python train.py --model="text-conditioned image diffusion model" --dataset="rendered landscapes of hills, water and sky" --train_examples=145000 --image_size=48 --horizontal_flip=true --conditioning="text" --arch="unet" --objective="v" --cond_dim=192 --tokenizer="word" --vocab_size=34 --text_encoder_width=128 --text_encoder_layers=6 --text_encoder_norm="layernorm" --text_encoder_norm_position="pre" --text_encoder_activation="gelu" --text_encoder_mlp_ratio=2 --text_encoder_head_dim=64 --text_encoder_fused_qkv=false --text_encoder_bias="all" --text_encoder_qk_norm=false --text_encoder_parallel_block=false --text_encoder_inner_norm=false --text_encoder_positions="sincos" --cond_dropout=0.2 --norm="groupnorm" --activation="silu" --weight_standardization=false --pixel_unshuffle=2 --widths=[64, 64, 128] --blocks_per_level=1 --scale_shift_norm=false --attention=true --upsampling="nearest_conv" --init="trunc_normal_002" --residual_init="scaled_by_depth" --optimizer="normuon" --muon_scale="match_rms_adamw" --lr=0.0039 --momentum=0.95 --nesterov=true --orthogonalizer="newton_schulz_5" --adamw_lr_other_params=0.0026 --grad_clip=3.0 --ema_decay=0.99 --steps=22100 --batch_size=128 --epochs=19.5 --lr_schedule="constant" --warmup_steps=1100 --weight_decay=0.06 --adamw_weight_decay_other_params=0.01
Rows from block 3 of the denoiser of a small text-conditioned image diffusion model, named by matrix and row number. Rows with one number belong to one channel. Each number is 500 + 40 x the weight over its row's rms, rounded and kept within 0 to 999. All counts start at 0. Numbers have three digits each.
After each channel's rows are labels from the 100 images, of 14976 (inputs lightly noised), where the channel reaches its highest value: "peak on" is the class under the peak. Only what is clearly more common there than usual is listed. The data: rendered landscapes of hills, water and sky. In brackets: how many of the 100, against the usual share in percent.
# convs0: first 3x3 conv (model.mid.0.convs.0.weight, 128x128x3x3, each kernel summed), inputs 43-85
# convs1: second 3x3 conv (model.mid.0.convs.1.weight, 128x128x3x3, transposed, each kernel summed), outputs 43-85

convs0.50:511440530536447525497503503528507539511492491459476529487519458482520504456466466456410520378511502453481497508484490468471466447
convs1.50:490544509490502492518496502432478561492508504499434474478532478453580587454447500502547467620499489553542443468465530477489529499
peak on: steep ground (40 vs 14.7)

convs0.125:540496513503500495420476516502490491536411432422459417480503422473492498496569495588571543528568575492483454434562505466492553533
convs1.125:454528468543530472546486410468517522499474463506503451414499554527448497545429532555457535549513456469462503540463566487525440504
peak on: steep ground (50 vs 14.7)

convs0.42:511529522516433533568593491456473529492393533499452460484506511527456504505554459511499488478570497502461424454550495547549535554
convs1.42:495507542522488510477476542483548586519620483466492508593513587454488477476447530581474508491412525529530559532522513490542470501
peak on: snow (64 vs 2.6)

convs0.9:489499492504418472519539505500557511524541515542503463516479514642470503435466458395499459430498523498469466491425497441494501531
convs1.9:489527507505471539563523504433484543527474483489449538545516507374529471556484491488491471546457469492553518508584483526488479571
peak on: water (48 vs 7.6); steep ground (33 vs 14.7)

convs0.13:504512537507448634485449540526469479520480552495488557508577442522502537524555453444452462515487452494515526516502502549543459465
convs1.13:522515472442540484481570504478481504474518385562481419509452483430548538414482545522541500536489511476520404564440504533463540472
peak on: steep ground (38 vs 14.7)

convs0.18:510502475572419477450497536491534546517473537525531499422565443490479517507484444568507466437510483427483501523554503525467485466
convs1.18:504458519525520588541539544592456449468502425443439433507515512486532500428533540468423461484497464589553497494413486407496511514
peak on: steep ground (52 vs 14.7)

convs0.36:525516492491587419512445507498496505525566550462479430526481529498515521536447548463516500504475429476468485487481539434459515418
convs1.36:490494497504482557428428485501525463434453543517567609623533527467488458498488507500470500469537537487497532449565480547525501488
peak on: water (56 vs 7.6)

convs0.28:463555474473522451492498472483480434466413562516497514510551570531494529440378505552509490472544511463425516448559501449476530476
convs1.28:516411503474543499455447532495505472525555492458544503495477484457462537492553499476527518509570480560515567489451452532502495465
peak on: steep ground (56 vs 14.7); water (26 vs 7.6)

convs0.98:530446513492456552527475411461497497484464502456450535456442548524496539508585504476533500535514470497509430528467458486532423479
convs1.98:531472493464514525475482543485493563544479558467535441485462526458471570538467474536557467492483488527492536486542563433481478497
peak on: water (100 vs 7.6)

convs0.90:493508494485491497503521529525510566513608489502480563605502544513517475540536445481585494529523546533445489584527498448545554412
convs1.90:573503495485492497547527492492421447530435593462541405495524476430484485535426542511443519410513503503501463517488467566457540503
peak on: sky (89 vs 47.3)

convs0.92:529461496548477512467468532441480598511480490503497538519517529591510480505395435423521527431474442509526441441495499484456497377
convs1.92:475527460510499503558500485546511403519575488507523520544499560458405448528512510484425510498501532515539519616584499508518530532
peak on: gentle ground (60 vs 27.9)

convs0.23:507519524489451535553571520459526503498565470472506516494479537546457498505588546491475530484459474497583488548496499495534531503
convs1.23:503517436466493460500489484525531460512512519510573548494588460405515545536465444486538475456553422540498546501546537510480530478
peak on: steep ground (68 vs 14.7)

convs0.126:545461501437427484559455488521562443490516546487487518465511440466463462424443480585529495529515525517401498473529523428470422471
convs1.126:465508473484507569503533475466454486450498466533540372509521523452501555472599513482485542508454487518539416524479533550523513490
peak on: snow (48 vs 2.6)

convs0.59:468478491459533487470519509525517476446400538592559527435581516491538485565587478470554521458524408509550513509602472474530518478
convs1.59:575539542533505545501534563446523503560542514513445436454442445542533477411512524524456473482442544427495557517392523528477536457
peak on: sky (99 vs 47.3)

convs0.54:487483474467450478505496532501493480494519463513457471489501487485519509497408501411550486507410469562500542463458524490482528555
convs1.54:477506542548474486447478451478483484486519497540523472487529500541479468445595478450495493387524454476552439569408533497503485526
peak on: sky (100 vs 47.3)

convs0.3:497496530519426565485583501460489449454540448511505550628408441488452455521596503484504514447465467515553519521479470566525492519
convs1.3:461504433404521461505502518530488513523496480546500497440531548495574516540447516525467486499563540459499485541473453499506505536
peak on: steep ground (34 vs 14.7)

convs0.104:502461516488450480528499494511530501446452512574519556508542609485533547487529484580507571510557621527497479480526515493535493583
convs1.104:511506489440535521508609500493475490503515564429535407488500521517500546571505492456498513433455518550472443527491455534486492475
peak on: snow (43 vs 2.6)

convs0.62:499499462591508438401496514494520531553677484471488483372516483576438522463491486444502439504492572461481468482522533468454502474
convs1.62:492510517487512529520511453458474534483362492426447553611473475447533504552547503581523494455503517499515576489544441489522433484
peak on: steep ground (47 vs 14.7)

convs0.35:491495475548584564558517537458534494519485517516473590562558580543464450503528503542539461433448460479537552546486518545561517508
convs1.35:456534513525474511475468535555476521470518525506539623554424505527500521480499533564504483518546564522516562421517427532518505449
peak on: steep ground (34 vs 14.7); snow (31 vs 2.6)

convs0.99:484509528520537503539557549535546490458605495421492415629580456468471531531503503505531484571491546512549506514524483602498473483
convs1.99:546497475437507552466495451516537435497457583518519540493466511537428516536514495535458494383539501491469536481562512487512433506
peak on: sky (99 vs 47.3)

convs0.106:495508534430572435498621470415562539463464439521460467407503474559497514496514460529514524500562549488444502527491533421487538473
convs1.106:481502476627458513541440501503478564543480494437405448520516483456485456510523483441538488522469474484474542446516564490505446500
peak on: steep ground (41 vs 14.7)

convs0.78:538519503523455467438585469554563500516500512491516437498528468465465458549503440508473481458480574481481465505481474500488455578
convs1.78:522449545526466518574488458494435497444526473554493491491494525505560601491458519472497448480517483499525556517434474428513531428
peak on: steep ground (39 vs 14.7)

convs0.46:511476486458529548464556518543499482506653522459542506393527494461465537471489460491468513517504544478527538446546484512473457564
convs1.46:476470601473564515527520497461516440534371502491482495574492468474502467566478503573502495473529525545519451499535489501489395468
peak on: gentle ground (60 vs 27.9)

convs0.52:536474484531486490475495475513499557514449541474563514459480458616426494499471483479511525480552514484590495476516504513507479537
convs1.52:434490496475488506476566518517476493450543438530519497493527490435533530470507441421519472509526491517513520532526485489496542519
peak on: steep ground (52 vs 14.7)

convs0.111:467483483524487508466459480561488466534482527494559522409516601469519511497613522459473543405482458536520553522492516546482496539
convs1.111:519532511395490501472558491478532496442489444495566465537515467492416496464501530478498446578510555494498435514518510414488449494
peak on: sky (86 vs 47.3)

convs0.112:499488478483462463502438485524462486527554514436496532537579529524529544485459515477526520569550458430459525471544498494486432503
convs1.112:524447523456472538521529479443524512606487508473496405511457517444511483464467507555416516506468479507492536498512512487525500458
peak on: water (59 vs 7.6)

convs0.77:517549539516472496535552489542621586556541552514505577526474529451518500530512479517504527467525515506532551516491500589497492359
convs1.77:510485479468518463433508487443534480493526520511562450457547494512484508493418492483509565555501513495457509504503494553439513500
peak on: gentle ground (84 vs 27.9)

convs0.124:489476488533460501463558527487584481472553509422486454543479439504485469504524461475529463454563497469537553553453515544554488564
convs1.124:528514533491531480498471433501466512490478461562516514431460529473474526536505514573574594496436508478451472490506512465481551472
peak on: sky (100 vs 47.3)

convs0.82:485449511566456512490462490482458505461440558440498537474398516498442496469515458607532556507664538524510499493467505525502505421
convs1.82:466500438452487487446531531518554541489546507511443486563475512487490473520448486460490464531415553505584539453636507483499444544
peak on: water (99 vs 7.6)

convs0.108:474529471517476525460448512477447434532504532506433416548545447486555515530657483581451518502499515551451606466505536456444461571
convs1.108:527538498493505514527471513485423506520514499449552478476509546502615544517457594507507550510542490476449446502453536533487437499
peak on: gentle ground (76 vs 27.9)

convs0.19:468480491527418556505451544510501508453434522558563545549506493466537541463456489513546526494568478545457428575462502487607449433
convs1.19:499496500482507487451545494520533535482550529491523438448539570532534515518518513502438444443445489530510541528469477510426569504
peak on: steep ground (49 vs 14.7)

convs0.30:530506500435582457554475494499553494459527483528566522482453554502503457475564537434435469477600462451511471551451500545552453586
convs1.30:528465494434486467414518463483485555510509527500433584519519495557466551493423427568510494623463523517539551457574551479544490456
peak on: water (58 vs 7.6)

convs0.88:483474506503411538496509489541493487476557448477460532518460506583509509538633483498466512457561436489525588491467471475484487586
convs1.88:482481507529522427491527503559486513486470583500547440425518547535498460486392550474538518628494506527549513520552561525503476478
peak on: steep ground (51 vs 14.7)

convs0.63:460508501507492511548507511433564424488494499501580613422551549494516515561435512550536521542477508508457479529446503498492498472
convs1.63:547467592487496568549452464531564559546531520529475441484459514470438551457552512461472425457517471500521573478508504463573430489
peak on: steep ground (51 vs 14.7); water (29 vs 7.6)

convs0.96:520413510502487496453555510415474547427477559520455506484474525509594509538537441474517458473515478517560480526511482492556429502
convs1.96:510500451512519511574468429500560513498492487519572515486488476448441556496536500524482526446498492501470585504579524494460482505
peak on: steep ground (38 vs 14.7)

convs0.102:506491492533491460528461514531458504514505496507507512419535525488445488461624473548476455474587528495554467515531509528553547537
convs1.102:452475511501510513522522438450530532520490423493413433567467514483585524515389498540501480490471540516534573527600467483498473458
peak on: water (52 vs 7.6)

convs0.87:490510509552481510441524526531455492424520473538552536605499463447571487512509478514498513443565502461504461513420437517470419436
convs1.87:515498498477504531578512561489489465455529509550490447452537547524521514487481520540475482443428469485445503482618491519569524529
peak on: water (62 vs 7.6)

convs0.114:508479487543424506536445455467452553446471600545570485471530510550505460489385563496508479512482529516468448497500467558512531530
convs1.114:472512458463635598456506461483482431550526436461525574534517540531469572500497473481518564430523466537511473525511520471487528491
peak on: snow (43 vs 2.6)

convs0.51:491525526473440535514514540484502470451500419491487523541444507548435510512440491541538508471595557516475522476571496530523438562
convs1.51:524425546592503449539509489534550460516532564483521419477477519566512476510519517431533500491430429544521558533474550453527451522
peak on: steep ground (68 vs 14.7)

convs0.41:479505503488501572507491533528491439531448521451478528546510528532502496504517533470509559485483443459528549510535507579503568487
convs1.41:461527545443491525505482523528469557509511440515443479558475540428549611554473476590499478484531524530498467476482456479457450444
peak on: gentle ground (71 vs 27.9)

convs0.44:519481509471491457498498449496524517523491478511480527481540507482531510545568502538526512474360646534506484518612527461530456521
convs1.44:553591557559479568482445551472430440482506467522470477551487511486551527516480494566505525502509441467504486517371464578494494500
peak on: steep ground (39 vs 14.7)

convs0.48:517535494524430423579504486520477487509545521517472426516481490484409533455443486503440514446530435480503453525524503495504511520
convs1.48:508523463504466464474502404441602503522447537542543513509500496465488486486483533478489525528488508450487578504517552421533556509
peak on: water (31 vs 7.6)

convs0.93:502568527523485569500518524460630429511472542505538526547528467501486544523453544448555413449533524490507524587526508490537526531
convs1.93:487392532518496518501512475488499514441534465562461470489414490522541483433546455482491554513484503512534457511494491463497533464
peak on: steep ground (71 vs 14.7)

convs0.73:478533517561457484494565447533534543574497474530528474441647445572503486473443462535499553482465588427430519549426496514499479452
convs1.73:429566544480517516554445483485475523505553550431426440506528509468576582547508505476571450477489471519547463483516492527475480509
peak on: steep ground (68 vs 14.7)

convs0.95:499471513534499504459473517504439475484403509559494442397603424500513510544553466510515517430494522454465539516513528503510580484
convs1.95:526468553487497531486559543513504547506528431473415461512550476509534556481458525560538443536536482532518514467457495478473483519
peak on: steep ground (55 vs 14.7)

convs0.89:540496533521485484450517504530514479505501519568478578556516499428429481515476418516527516506513540466535551509563515436511507401
convs1.89:499503453505493493444481496519523538451519483505488424442499534527522557511523601464531514484504490516513441566434515540475604528
peak on: snow (29 vs 2.6)

convs0.27:483487525459533528493523534475522493468398448484435425566535423587512506459467516520477458514567491543538458529515532536474512462
convs1.27:471513534571509404476437494529550530477525478483562562461378580504486510519528484519392530463516490501446530500505482474512480593
peak on: water (38 vs 7.6)

convs0.72:507539488492525436453583514520584496509436535510527508467525388461422483462492473533524495522579471491499458480526494507450528563
convs1.72:488497517463477512527483449482454480463559505445499438484465564455535497559523434456530507440420525534514459537494483456489497501
peak on: steep ground (56 vs 14.7)

convs0.58:492545514529486543481517485455490421488559540522519467506497426416521535521487560364564527543534467481568472504531432509381488545
convs1.58:505508490525452522508452523490522532529534582545587479550436579570438469552507521555464490420488538422505500477559467480541402507
peak on: gentle ground (86 vs 27.9)

convs0.118:493489539563483505471478505459426490538400441487579501509498475517490515560472495483437541485395486513557478453472452452433463517
convs1.118:469499499484537487490455516564572552389585474529460571487522504457591545454509443481522527502563489522491432551514529514471526468
peak on: sky (100 vs 47.3)

convs0.123:536563591529487497511498506464480444554456601490523407376579482508489492520526476580536524503544537512465500467435528475471512507
convs1.123:428463460469530507501482487490487480462495380447499482566509501446446577509497546489571549521505458541585489560493520447533490493
peak on: snow (29 vs 2.6)

convs0.34:508476492478543463509489511546450438475492493489464498513575525397492480472393536528496454586608593440462500494451495448505518521
convs1.34:543427493523477460519498558476512487573404536487494524486585504538516553487486535610454490493481505506529487487425539511519493517
peak on: steep ground (47 vs 14.7); snow (40 vs 2.6)

convs0.120:531432515520415546488453520579486481554563480476502507475513454463527502504583466647506446487456578461484550455564534472520475524
convs1.120:470510536416537493564501480441429536462462533512507435455586502497563557514482557517532538495563390469570477498479499498458455453
peak on: snow (29 vs 2.6)

convs0.119:549538446520490470484528463526498546443441429553537495473496535525487514482493549599471513544550542424563494507521507400567516501
convs1.119:527450552484569471472522472472542482522495548486479519494515445472530504472487534440524543374484386533433434482516474507419519487
peak on: steep ground (54 vs 14.7)

convs0.38:487520475431493514511480468488477434513478575573508477616422462397555455453507576434515527496536463501485529517530476452523515546
convs1.38:466516476491534452535432480523516556538509457560497557450486530536495531472469488575498529506469512466545429478463562574534523513
peak on: snow (49 vs 2.6); steep ground (37 vs 14.7)

convs0.84:456535515495466517476505484516467476431504507487491481487509453432495518497495521653532496490470568478492511500557497504496545538
convs1.84:518500520583505418558421526466512563506484508512512488479571502491514442445532523505498539497471394485534451472447496503523533529
peak on: steep ground (51 vs 14.7); snow (38 vs 2.6)

convs0.26:498470514492542478432479462510429501505485438467493545423499621493500506510533434480415484517467448423555560509513516575523502503
convs1.26:507499528542500463535455479502482478475526482526403529516545471622571510455498485548546505510529541499537544513518498460470466515
peak on: sky (100 vs 47.3)

convs0.25:513478529558562563549431500438488457526456489465497506435397573478499458552535445475428464518503543478571561420478521560488564511
convs1.25:498526502491548451512474487518546516472573497519529556594571528552457588494448527540598489485492570517479521534552518401540417482
peak on: water (71 vs 7.6)

convs0.7:487477455503505487496433499443500495566458512497497506444556486457505494534431474530513477481455580528483520534498488431545459460
convs1.7:530562498502502510501571572493488491502484396491403538549499508419540455525621481514512463539489487474508452463420411525466550480
peak on: snow (69 vs 2.6)

convs0.2:494501459504497538543536472486491466535430544517524482615606561505514522572510417507522483571518517443482543406527510481511483555
convs1.2:538526527451442559551510534564509533552514524493504432511482532423509491472459596512507471484478485530482436529403505440495556405
peak on: sky (98 vs 47.3)

convs0.11:488547454507429552566580512524530478535547525496490525532484541398542518541440477524553523542549400563478503547477503409472518527
convs1.11:487470484474495489467449520513524481504476527535488411521534510509455521471541600525516525490411524462527494460497479553509459479
peak on: steep ground (67 vs 14.7)

convs0.14:467522526521479490521485500461481502518479461524503490566496492525585513538542592504436491486484480476489472482491502539456517429
convs1.14:497466473534401516498550547551448458449470463503474479480568478425560569434456523457488474558495481496553488560529479441555563514
peak on: steep ground (36 vs 14.7)

convs0.86:483523518530525489510522520492512569463528486510490490497503430475501439383499487494545570448461518544576460565529546547487560470
convs1.86:459503430516459538539490524535543439560561533493536506452475515451487534582446545532502456464572456535472482509478486478568508538
peak on: steep ground (56 vs 14.7); water (34 vs 7.6)